{"model": "audio captioner", "dataset": "synthesised imitations of 52 everyday sounds, one a clip", "train_examples": 39062, "time_shift_ms": 100, "n_mels": 64, "hop_length": 320, "input": "log_mel", "spec_augment": false, "win_length": 400, "tokenizer": "word", "vocab_size": 91, "encoder_arch": "vit", "encoder_norm": "rmsnorm", "encoder_norm_position": "res_post", "encoder_activation": "relu", "encoder_head_dim": 48, "encoder_fused_qkv": false, "encoder_bias": "all", "encoder_qk_norm": false, "encoder_parallel_block": false, "encoder_moe": "top_k", "encoder_num_experts": 16, "encoder_moe_every": 1, "encoder_expert_mlp_ratio": 0.25, "encoder_experts_per_token": 1, "encoder_shared_expert": false, "encoder_patch_size": [16, 4], "encoder_layers": 8, "encoder_width": 256, "encoder_positions": "sincos", "fusion": "prefix", "decoder_width": 320, "decoder_layers": 8, "decoder_norm": "rmsnorm", "decoder_norm_position": "pre", "decoder_activation": "swiglu", "decoder_mlp_ratio": 2.67, "decoder_head_dim": 64, "decoder_fused_qkv": false, "decoder_bias": "all", "decoder_qk_norm": false, "decoder_parallel_block": false, "decoder_inner_norm": false, "decoder_positions": "learned", "decoder_prefix_bidirectional": true, "decoder_connector": "linear", "decoder_tie_embeddings": false, "residual_init": "none", "optimizer": "adamw", "lr": 0.0017, "beta1": 0.95, "beta2": 0.999, "eps": 1e-08, "ema_decay": 0.99, "steps": 7400, "batch_size": 64, "epochs": 12.1, "lr_schedule": "step", "warmup_steps": 140, "weight_decay": 0.1}
Rows from block 3 of the audio encoder of a small audio captioner, named by matrix and row number. Rows with one number within an expert belong to one neuron, the router's apart. Each number is 128 + 24 x the weight over its row's rms, rounded and kept within 0 to 255. All counts start at 0. Numbers have three digits each. After the name is the row's rms in percent of the matrix's.
Before each expert's rows are labels from the 100 clips, of 14976, where the router gives the expert most weight on average: "top examples" is what is common among them; "peak in band" is the frequency band that holds the peak. Only what is clearly more common there than usual is listed. The data: synthesised imitations of 52 everyday sounds, one a clip. In brackets: how many of the 100.
# router: router (encoder.blocks.3.mlp.router.weight, 16x256), inputs 0-127
# up: expert up (encoder.blocks.3.mlp.up, 16x64x256), inputs 0-127
# down: expert down (encoder.blocks.3.mlp.down, 16x256x64, transposed), outputs 0-127

# expert 0
top examples: quiet level (63); household (39)
peak in band: 250 to 500 Hz (51)
router.0 126:143117136072042142110118107121111119127107115151130144119167135139156106105126155097115156122067109118158122138123141147166122105153149102156129111108091103136137137094125095115142145066162157077144099114083151092127166164075144128148128137129126127172152179157111164149149127129146166166153151145134165128138150155172140171135106170151115158100115171129143118134093113149117124130156
up.12 059:129142119148127104115087115106178135180130157127107144136112115132121158126149127126131112122138181091080141135154091112109116133091147094093137147137155157086138157126171189171115138127134120145135144139150078169124093112137130150158121156127088129093092136107130149111130124119137120144095132133111077145108116120130078142099139137127163141127117112145096141145156133083204117115110
down.12 073:095119109155190096168091133165124107100131158115095148160130144139101114122116141113068122136138141126126152129092152155124122085131126144131171165148161144130109128102091121124106164110144151122101124081118135127146154122098106065119141115154136120153145085117105129147146141144155115125127145112090156110139155141128104107120093165149104120111116156106129146151127157160111128146162
up.13 059:123129104126161118112159173126135166129118141139103130139161126128146137120129141164117120123130150125140128092138100143150141126161100123144161134112115134167119094126128119146111121145141155160142165175146145123140120104197151101117136084153123089139141132113120134126122086112097079140114118109123116143117114082101061087133071068130135068101132147106081163136129150142139137101096
down.13 077:134139122132129121158109175123101147132164162115161150093112188105133132157103108135112138144109133124070132100113173118100128158103118125112148107134155143137106118117119175144171100114091155159106127170124086153128148117171102108121130114167092117145160149077146099153102154123134112105158104107109118138114151141100110082109129130107115152147130161142094148113122130133127112090091
up.14 153:166101154122084128148157123120102104099095098123124161141147145153118100113102128081108141127107137137130133163101159141159165086131134133156104103079126118137123121114111102089146129110158163089113079093105156077123161157113123132137110112163127166183132118154086149170114123163124152172139185150109167131148171175155149148170126177164098152114142154113177103153119125130115130145154
down.14 156:137135103179121150131109165114181090133128113140107161150115174159136173147138118160131120113120131112167113141139140120104093117096142096145161157124099154111133138095146092154111138145134134107101105118104146125135119147137159120155151144143077124176136129131118130151130095167164132113129159112134120092171132167152113145146134100176132140097106147158156101137155140129117187094154
up.15 055:113118136150157098127141121131142130117161154146124130125096090083128182158141108129148114145129125136106139095140088107116082158106139126091133152156155133110164126116162153156112114150104100164126131171164106164148103075152100072108137116111104106079100108087161105089126156096110094076091095100121089134139119103120127065116133085107132108141130094117093165113174127126120106108100
down.15 059:127140101158141140130150143184147110117126108142115131077123120117120130138141094087147128152205106155086130108123102124132170119115130099138153143141130124151119117141138113140110096140094158084115114120155153119089127117098098118147115159144139141127140147191151108104139158124156112169113103198109141129128102163137125132082115123089117101161128150142114184116092095136080119154128

# expert 6
top examples: household (55); door slam (27)
peak in band: 1000 to 2000 Hz (53)
router.6 125:093152088129118151094170133149112155134108141160122106104116088107133146118126109146146109135116137107097149122168149167133131135119130085149097115150101119128154148156134161148164145110133089132165143147115108108095152149153150140146139118105105117095157123142101152089084144148150167132170113093108126132143123079141130130157198130121132130143127204152116164132123121141158136121138
up.12 080:137147144143137105176146143133138095058128119105151157134143135105097127156111087111163142138183104161133077145126126128108131151105084194136152123165115156148094118131112121097121126150124157120137147131169119131165135103141144106149136116176158100144146064085153099141134135114135107128140168161129147114154132164176161150173149127150106120119160111137140112115133119125107153107127
down.12 104:156148121133111126111099153112134098113137098050114145142147131150133112122131160145118158151148097132169125092092157128137164142138080140127149119135127136144139128097100088166111142155144135153151132111157162107134113138122161123148152114147105127124143081129103131125116116130134159153096181109128084087153124166159145138179121119159139139079136138186159128107083088120080159111149
up.13 102:161102160129124116157107140121155113102156117080119191135141162107126115147085113154115122156148111178111108146086114139103136153112110157138139119154130163183122077112106100124092099154102153156091134145147135141146093107124114094116110100152159093134103090105122093165126114105096110118102129135083121149103154113132126119136143103128122095134171108124143124126110111120087147106127
down.13 080:138104093054149099095129118155130112120116107145130135135117116135146149138142135130161124110114123101109144153134136122113099130119091161115155171103170102124135145146153143157135095111094128141162137139127117188107115196122088133119085147127126114117079132137150138140155078138134132119096123113128117174110132103145101093086087105157156119096106092129167169138129113102132125141108
up.14 064:191132125134131129143099108128146124114134134117111142145141164147118088142107116115142149137142121119159135144085134115118134094112146145134160132097159123136127097088103082096075119151103179116065106142149161116136120146156096129088147125147136109157125116132107115168124113115126090095085159148118122113154172149099101094107088109121128153097096101093151114153132136135105132117168
down.14 061:114112069116179118121091131103175109124106107134115117102120142114110186141101136136128139124100126112113133102090117130143104118133150126106156143102151130117083147144120128164113138084150102145106136134146127156137134107104133125103124114115174159137104129179125165101125168153151123107106112113081146155107102127193157101092134137129135100108145137107099116160129118072136141174115
up.15 135:126108108144095150100099107096165122129095082136102172150133131150173145117130154129127129116120115118159147163141137123122105094140163109165124140119113110143115123095146082114136131111139125104114100109108155113130127164116141159153133151122134157166147133147134133136177140147161154152121148122132109118149139162161119150146150148161123117083096144140188126156150157172115173104164
down.15 119:128093131114089092138138090097123090113095106151158131106130132132123087109121132082119138105107119125110152163135149155190154091131166155123094096092142086115129139142089093133137127089127144089116121091101121113141188142106097128120109136151195141147096131110138140139140135130128101122102162153111155148102147157100135150094125179142102134130144141112152114157087089119119114177158

# expert 7
top examples: quiet level (67); animals (35)
peak in band: 250 to 500 Hz (72)
router.7 131:104137125114177100105094096161171147139141164161127101111116098101129131103154144119134145102114155105096139106157091129150101137129150122115141173108163104095132162134156154146139072126116114120110164121162101156102072107140127149093124144113128151107104150142179150108128131119129101133109107142162092150108107114110110132127101131099146081149107096091108159137152152115151099166094
up.12 089:144147106143121146123121124111134137142135125133104114142118106171131146123140158130105113127109120141126119153165137110117093117141132101165124193084121140111142127083127108114110140114179139098116123108103155128073108142133156123124137132116096152157151162155122179138115094168163142137142153120137141132120141188149122146145119141135118129114103104161137120141161161153130104122147
down.12 093:143141113146128162121103121126161085153086161140107161137117129134167152136140126130163096096093132131162152144128087125124113113103156101138138101106096155095132136117162081147108115104168109120085103064061120131145130121107141141153111186135126135130099118150124133125143107119142172144097158163121099127126127163175144186118138113181123121094109122143151148128107147121148123119137
up.13 116:145117164094144090139160112114086125114115120106171106106143128102122058105110148112109167128140118151114120135089155185160164124154130174141132095098143110138147131089107107119131089110135155121136124118140149111118155133121084120095107099139163156153122134127113137144141120141106103150115138133133161140112146190120142123121094167108118135149151089128130127151070077117107110143129
down.13 115:085106140133131123097092122157144142164103199167119091097120102119152128088148140109155134110095142099118139085142074138129096128140161110130139143117123103102149145103194131157135119106160109100099118091043114123113108114096096160111142160097125128117124139154154137106164156106131130153098104168129093147105120101169137159110088155112135127125104100127111150133121131098155099165122
up.14 168:115118177118150087152145112143099131121120137110145104117139103090110082106110145108134161137159134160098112132081152162156152144163130163125125094109156092136105118119126118132124091124109150124129142123132121157118159110123077127082099111113182141134114111106164124128151134129086110152101115146136140141131141123107127103088082165099131107152162093085111128133104104121119090151126
down.14 156:095108119120138142068109097154129175156125135191108087089116081115148125097158169098124163128117158123092140110173140140159111133157156112138107161127139085084151180116145122146154104104114122123124147102098118127083100138079130172116152134083113155133128131169129149099150137120120139156131112144139111135121104112131076149117089148091145101138097116130113134124111121144167093157145
up.15 138:111138088149121152083112138141165138153149157168083137119111106153152182132157136139126087109105157111129130113186088086117099128119120076156136188151130151106122147130143152154142143126143086126115131126115106118100074144140170135158161154103078121121146154141118141098125110144164142119173130119138102136115104099116098136144129094133140130115087148155105140122176163136166146120131
down.15 131:161115092166145140146141134095169086124112134111130200134113159133169149124113091129154076129126132098138154150145062108081119112113125096114159122120117176120167120145135118128102160128124106127112093112106114129176130138152138116118111142158120129096117099128116119144115091125142143115100157117079111121131131142183166121125157099150127144113105137085142115105166146099133135124128

# expert 9
top examples: white noise (59); pink noise (32)
peak in band: 250 to 500 Hz (52)
router.9 131:160113131102108132158132164102075126106164141092173133140113127112117120178128093129156138130101128134125138127105112088116158124084097097111135106147117136131165103137100144149147144080168129135150131151104101139161146087145119116130137091144098099106161120089106119123075134132100103126154130107105135131130132143142152097144187108149135193130158146128101135096137127112124113092115
up.12 135:127134149164174110137153141167101108106130137099179131111126163073116121144116101117155138145155101138137109094116121131113143159120111138129122092145165132141105126133129137125111088163107109138143140141142139116167139067141079114123099100126170114118141110103163094134155158093133086090143085167122125099136093112102147080130147100097108142168136067089104144109106105102114123123089
down.12 128:118156126116085139092117142111120107152138076135127137129103111142121101126126176112136114131124152093140099142163149173153132105131140119135137102174113127137142120089115100128135173119126124096128099108106180088134151159092175170139141114119178122148141149156105162141146142153150146110121136126143154118135129147161111124153125166155111168091143159161125097121132134149147151131182
up.13 042:097128104128123109100073097142146140168158133149102117141162099150176125094139158112102100115160123116107139129136129151148076132155148133097151145138127086099096168142158126148105107140134098080132136142159120114084109126102135127151134167081141161132108150189121106114167116140108119132112110111157091120142112119141088160106074138112135094112117135139108137139127113130146148163109
down.13 052:097136158123115178109182145120083163171151123142143131106128104169121140161151145111168125175130108166098104087165126154068152144104118095131117133150106115125197159151137108110166142108164103115124150128122097118153127116107134106109128128063104148131145123153156115149128175120181143134151133109147124178126138142125122139140119171104133087174140166103136149102117119100134128116102
up.14 047:123131101106122111087102087124155125139105109129079096116166107140121124113100155125118106102131125101147152130184133143158094104159168102166125145112125085088097135093123122108169111117152083103131112075115115095110125179091163170106125149094118119098095187169108149110155102137131134148129133122125109133124112118154141148109103156120104047113135143152122122163107132132128153167118
down.14 046:129137131104100159137130051146154110147124153140105154132121126165135160128161113108108134165094115160151154108120122116128149127114136085119089108128092103162101117114164102123121147124175151124104083127097091123161102130107108095146142182168116144107147112110103143169117089105099142112124176087159126138143123107146162126148121161124139121116113178137172121116135148104147134159137
up.15 120:131153133100079132137154148108095125094125093124138138143149137132101108144114116153090142167135084158125101168108163131153165115119097139122091086137120139165143101131095120119114145114151161170158122144106127127151164147115177103128143098147095115162129096101133129162116133152109141119136153098098161119131140165156140108125133155136107141126162177143143086110109111154109107129165
down.15 122:105093130127119121131119092108129120152081141172134139119112106151152126076135155098110092080094163089115159125144143135113085106102185112095103141121148145097157167109130129141130160090137128098085121096100105119139107130131127169134090152114154159109088130157108140120122106143150135150084148145142091139136115151120094159092138138130129120121092136131110118118144176113162098120114